A small class-conditioned image flow-matching model, trained from scratch.
Data: trained on rendered scenes of toy objects such as cars, trees, mugs and chairs, 97500 training examples, 49.4 epochs.
Rows from block 5 of a small class-conditioned image flow-matching model, named by matrix and row number. Rows with one number belong to one neuron. Each number is 128 + 24 x the weight over its row's rms, rounded and kept within 0 to 255. All counts start at 0. Numbers have three digits each. After the name is the row's rms in percent of the matrix's.
After each neuron's rows are labels from the 100 images, of 14848 (inputs lightly noised), where the neuron reaches its highest value: "strongest on" is what is common among them. Only what is clearly more common there than usual is listed. The data: rendered scenes of toy objects such as cars, trees, mugs and chairs.
# fc1: MLP up (model.blocks.5.mlp.fc1.weight, 768x192), inputs 96-191
# fc2: MLP down (model.blocks.5.mlp.fc2.weight, 192x768, transposed), outputs 96-191

fc1.245 090:149110208133105100108117125156118152134122140157108143135145119183130131141141139117126166149128138116117097146183116109149128106144132100101141103153129143179130160086133140135098103156094178096113110165128138146130137150095151110107118059119145133123102139134123140073083170121113110159
fc2.245 105:115170106121126146129147103118110091099142159105128127119155126144157149132124122130130111171130092103129123138147138096086162176114115125096110115098110183126113091174125120173123097095124072134136108129136139148126123109103109160182115107136130118140126145109117109163103123129126177148
strongest on: yellow object

fc1.500 119:181115141157150117156115146122123128127159106147147143108152137126145157079155117092127125151146098151100119161107115106136130159083114131143164137161136130094129083117131090124111125138122158099139074134141150181114112178120150105094095142099157101119137085158154146103095142135093145145
fc2.500 144:064145145101068124122133134146143122135153176137152153144140161172139091119141134154108146157129096124099119122088123125105110096184159139111101106104127117158171157133139152116125130140135051128139144101126133138140131082091134144157139139143138166121103120090083119175153131156130179152
strongest on: red object; its colour: red

fc1.502 102:111168152088152123136102146096104121099105129131118167190138145137122116159092099145156152170143125146070139152131144161154105122121140072124144102165101072168129090119117113100119144147130134127187108161112148143105128148143163115160144087079127171134111152151136129113150126109111106139
fc2.502 102:104127077121114094111176108126160109140113104144098114135131146132139132126164100132097124123110116151143120114094089148085155130139113090061114147109118168141134159125098105137138116103140126156088119131119129128103155118140129148121134176164168134142127088139102125122095154116164090128
strongest on: yellow object; orange object

fc1.48 113:103141139188088089166099146136086078172132113182136130148136126149144180152128112133159145102145160141103086117144139119133096116130108108146101116039102096137110108118127124143121092136137117157122138144128111119116132085097160159146141130167118129110120121115140134119144128158136150089
fc2.48 118:183107135102141141090167163134124162080147135117140142107069140095123117136115183082136138180112139137133152104145138109159109119104130159113129115169195104146142112127091110112122152123116161147132138129154122128125137159156105122128122161106118123147136125164128158117136157125154125150
strongest on: purple object; its colour: purple

fc1.389 079:106156137101148152109098112127159110151137148076115161133128126091130142105107093098105152112118120111143161103074085162114161151091133060137102097129115151131113170134089090138110148169124151161104131087129141149108091121142108110136147131101085148131111143133117127138115136148146143168
fc2.389 057:135141144136138086128150100128097135091161143118156156141133174137152123143155168125142161147124090154131085101132176134116134100125173141124113116158140125129153141123119093144154127139080136096106155158121117152108157162109101127126109139132132097067140128133129116119116135129162122152
strongest on: red object; its colour: red

fc1.225 099:119102121143145134116168080125135136123149150116132125104160141114145124142156101121079119140178130114110157103130121107106131132170142160181151133142134123166175127107086135183109099168108156124096132096141136117145158068137139153141146106131142110144101115125122128108115129115142148111
fc2.225 072:124178129149105142135107152168137094118149111080122155137128140128110136127089135135162134091081111123112124117104129159102130135070137144081104163157117123119090134157120177128101110118126092137171135178132146148093105157105160087134118115110103173168135101124160094121155148110155140123
strongest on: white object; its colour: white

fc1.335 119:128124145134125135128131131151143131138095164156128135104093139111160139136105095149185122166109098118138104159127076152088117157146101118133087092166153116074187130140111168158094119155081143129086131100139130160117107139077130110132088103145142121105121121119134132091166116136128073158
fc2.335 105:107108109099081102189106137122126122099142101109153141120162116133109140134132108129121109111114132143129152164080168112107125132103156178120172111138089137161110135123105136124129161108129118119112154147111136100102185125164127120092124115132147119109121153135107170152130135138103142124
strongest on: green object; its colour: green

fc1.735 090:114113136082141113102145122141135125144135164097135152128155118184164095109152140138125121145168127125111118121110122136133117109122147077101173155127076155077127101115101154120125184156146126093165117170120142146149093121098101160123156132090132114136153156110134128093130136132159099145
fc2.735 067:153148142121146110131131122118129145145118096145176109079130147091119123114112140149183081128132143113152129093128161102124102126142110141146076111166096109106118137116112121098107130117100178131148140119137102136140185136121141165135096110102152103078110105140115136153123137150136123110
strongest on: yellow object

fc1.753 079:075105139115179162117160123139143100128142144137131143096126134133139095105099131152098143152088132117109104123145140121127116075125145101142106156120106134097116158144083116146149118170152111135123080109092134155128079117099118080147145077147146178114102145121141110132132098115165141120
fc2.753 063:110143101148101129127113119081138114158150126136152072121127121153117153082124107140095171110116136140109123110165105133134135117125105106171106129145145111117155137138130123107145148122135148137103079126135119143144101111142104120130113122142121150070098112081100104143173106161132083108
strongest on: yellow object

fc1.487 110:129105151113099130122167097128132147109136121140119108104136161133144170173144115087138172133140145105109126147105132164098119130103110112138118115077114124163158153169130120156135143178113135112124182153065114167112141136124157139220127140129148142101116127103137116085117140117129138164
fc2.487 131:144161078120175156108128171114144086155109145092129132146081146123134130118101156146118120137112122117125122110138115097123131133134125130116123123120158149079075090127122131074101116102126124137106129142163151133137114136105112103084133122105096118162137125144150160184099123148107107126
strongest on: red object; its colour: red

fc1.82 116:134120140131095145146132152166093105113140146132102110111165139087141131126181107041174119124123146122117148157095126132154129117101130164133103104117134125108104090130108084137145100136082117081111127092111175123096108118123107117109109126147111108112107112131125113157097130102148136123
fc2.82 149:141171111103122127166159099094134102142091098146151155149141170118145134107109110126123143169153120084118115127133129152107127159122145083073134168146115117145129171106142151115099106153154116164117139134154115124101149122090134094075128148147135177144115142098146091079128144150150133144
strongest on: yellow object; blue object

fc1.599 113:149142133132105144106096138104104109123120105143152202097110115110161153170100109129160126134088096074144118168137138128148096119110139119145077095173130110135120149121130112111117086121082167122127138143157130136122177097125125120157146137132159130131096093108145139103113108144097121122
fc2.599 080:142183121179178138094100078180144134161089128115098120152101128157112125104143127103113159151163127112123105123139109152134132114153136087129140180124141111068127113130146106159114109128147152140150128104119116138160093142131103100119125125118110151161146128131127076137146143113139114147
strongest on: white object; its colour: white

fc1.201 110:160166133110129100131157109105108139130120108161194137097138128122106107144179060114079122158121143148113129152103121143151122134125156098117107141133116158097162162149142159144066150118097138102177120163139114143099101121105144151117105122131103135107124114131157114117126149159107155130
fc2.201 148:079108126169120123142106168069130123146129152100091124150101102143150190083079179110142139128119105118119123150115135132151088121130115141156162116151124172105093104110095092117155102127111123128097121157121131104125132168133106116122136128148141138142090139137095112122119093111150129135
strongest on: red object; its colour: red

fc1.679 079:154134148125148118186118137113146154076096155099148128124177080087142111109105115114082125163144107141105104112061109085095151143150115156202122150095136079120119143116143182141084156132132161119126145140150144090134097102158117091132149124158127131149129142186139135101121091127167123156
fc2.679 051:153128119130096100144136145136152141168133098102105161142127126147137155114103100134144110119113110104152138124130172115124106147125097069082131133141183133137142131078104092102138119134082173146144112136116101147118130127126129124118122156141092152056119106079145174133114154130129151108
strongest on: green object; its colour: green

fc1.541 084:111108109141165134117167142135092172101109160155149153103142135123153123138155130126184126134151157104120155140109084186134131109133134123151148092131172115158115171120134127143099099168098153142128090114108154146125133107150103106126106121119120162150141128080174139092137176140114119175
fc2.541 070:157114104123152117150139141096152147098172102175152116132079129136101121136123115105105082098153097145130129129138100143141134105126100136167147139125113134151099129134117176153158149146140103140171094132138127143148098133124109134081094152129108125099125141110137115132148115141145135159
strongest on: yellow object; its colour: yellow

fc1.518 100:126163138131136131115097107146095134175128137114155118121137147118131096141112099130143118154112109149140135151140097136135129122115117096117116115180146084126121098132102133124078123126139118129136065120134156109090140154181142118133078111148095163123132112123093135174127117123112122095
fc2.518 104:089116132136091138069102140126129128107143106105131114131129105154126095175145102098085138129160138113137110119127180138127130128107122169130128130101126161139116096134088141139140151120102145154109146134106137165116172152132147141132134128121096083129161146167196148146089161124154124164
strongest on: purple object; red object; its colour: purple

fc1.380 082:105097155123120121138162125181151149162122164172168155128132118119185121115133098120106135153121164111151106128087070137105145112138165129158076121117114103163132148125121135138076153137125150151100139129111098111099087121125139115109163129165109163121123137114116133073110151149121106121
fc2.380 066:144147145080129107118160093133155111117076120121138114129174153141138072124133122096133139112148098102120130126096131160112123129119146120129087120185076096114143117156137141114140144177126098160137140162090128106099163140118121116097149154108119155116152140038109125138122156098116137120
strongest on: green object; its colour: green

fc1.138 076:120149144149130104104094166200094130107116133136110166121115121117130098123156100137142142105102153131201134091131114115110124088132131154125132101140179128136134145143089161141111106098122135150142112149128164118098097126173126092137130127140138157117154111111122140127144119121159153127
fc2.138 077:188108100103132086145152146157147150078140129090142155175139176119123117147130141165112166159084145155127119142129157154139132162130137083154121142097143067137153121125173129143123135128141146115124139112120141119108106122080125099143138105154138094109138130085169131098130147126106115099
strongest on: purple object; red object

fc1.342 081:124124109076128144128139159146113119136120168101106166170132086156131099117092141100105105143112151124116140120149139144181124140096153092097126164116129128132081112116134118164095166148123123105138077147106123121111100110127117160133141128091128124129121107103136114089097101158175129083
fc2.342 075:113124110148128131140111085088105147091089112150137100096138171130123138108152122164105112120095121181144134115147144093157138128152123162120170117154103138104139101125111112132147126151124139119148158139125117190151100126124140132161153151115123116109113125101099076114122147154131168112
strongest on: yellow object; its colour: yellow

fc1.153 078:100126146096118148136144176160118132152072146164110135134143124088209106145134146119079157131093131116121146150100093132092184150118099125156146062123129110139094140100141128164097140138080155159131148146164129126082110118163127132146139155149168153122142150150164103135119142185123117141
fc2.153 068:155148114106102102157158185146085119144115103145101162118113096087122113181132142080113127119137155134088142114136122081168156121159148124098133084139131170138140112107158179132150143101112124089149111113154132108134118147110128109130116128117162156178145112118133106153125108147144117115
strongest on: purple object; its colour: purple

fc1.124 103:162165163120149141101096123109139187108142147165109159129108101112136131153116140105113071143129125127136094159104123123128106126119125093192134156121087111138086108142102116115109114136114138103153150128095107115118124101166137119157116097132131131100146143122161109139141168139146092124
fc2.124 075:110141129142135147126125108153128142088114168136145159157121089123122106155103110099139150151096123119157095136076097094137187158128155122087089174121122149119098128120107138090124088169103132129139120121133124117147135098128166095074098118108123103134156135116096078137145115140121113124
strongest on: red object

fc1.574 082:122124144096110143105133165205126133119098142125090117143152126124142099112134088106159147135109152143151100079094075063121133097116162149157153107116151141109136106099118067138089120108097173126129165140135130134108135163115117125117139111083132101131097144150148132104104143110123128110
fc2.574 067:178131131139159077116156129188123104156143127102124121166105138119118139105144140130138160114094137153161127119121145089121140130149098164130116154120130103095154074132145113117149119095128202111160120102147142174132118155121107146134154121133133095115101125115114187150145152125142118097
strongest on: purple object

fc1.439 087:131122128121135092137110121147159127153113168106124101156078144127143093068110145138115142101118155129118145138086121131121153179110096108097168145110104121109146126148089148170098180146131117137133152096103141119132107149162133110098135178106100134125133095144151130127129149127129130167
fc2.439 069:106083160126129123144161138103067171123142120137135175120139142086144141160134142102148117174090126144102138122173135098150121144131122133122134076108119100167130132136112102121144147130101114108078130151146111127064153098093124172146141152146159097076140145124132167118127121114136156097
strongest on: purple object; its colour: purple

fc1.62 085:157109134121111152120157144094147082069107130164092130136157073126156117116151115079116150149114155120105121129088113107110162100131157132141136131122156134172121166115076123132117136160086127105135098153141108170099114137137124088115128054115127165136100160161153111114138080132139129171
fc2.62 062:096116103178136106100069136179154151151155144128173135104094146168138134181112134120140094147113124149149121145151156132165092125129150102139127094138129076139139136155139154115152150132125124128144156140119132091088154164119124152146132161127135114123142113091153127162123159089122141124
strongest on: red object

fc1.543 106:088140107128161114169120132129116134119171162155080121111179133127140133114106130104102081132174130155105114167120076157142129135140155142147145143127132131150126105121123103131110147138110123145141141085156125138125114162131129124168099104161085111113129159143169136111162130128133173114
fc2.543 086:160126099137123119125104147144148124127166087086144144129179121123125099127130150134136182118126138160093157114174151124111099108099171158138149154147138103106143158097120135124107133125133153103095142188061137093076095167115135132115153130151102151141106110107097139116156160134140125143
strongest on: white object

fc1.193 096:133163167156135107103117125109112150119151131148158119105127146111135145123134110130110160130119123110118088161175093142077162074125105135105151101134170106152115150128139122108145124131094182043097112150153120129099082126127120098096115140148120106113119108138134135141115107162094130131
fc2.193 098:153124141134086100156107107117106151084098120129148136131143128152117142117129117103136082122124131150142132116094172119140118178092126136109134111127151131133142128117118156168151151123150121189125107153095092149152136132138118142200137140107129119141115135104141108100145121101174143143
strongest on: green object; its colour: green

fc1.703 101:105166160155140141174104115113142089097128133078131140126145120158123107122108132159117146130131166129099141096143130155145108160132099145100113146083102113095106146130111135124122166169099144189124091171132159081126110111141128137123142119097164108135138121149107141111136124129122162118
fc2.703 088:149089109119123082116114130166148102124137113140141119089118159136169151122135130082115074160166131118142116137123157176108115113132149092158131123147122106148117133114127098129109114068131102108117119140066060150076121144106097125169112137122085151095065082134140117150117112109070095139
strongest on: green object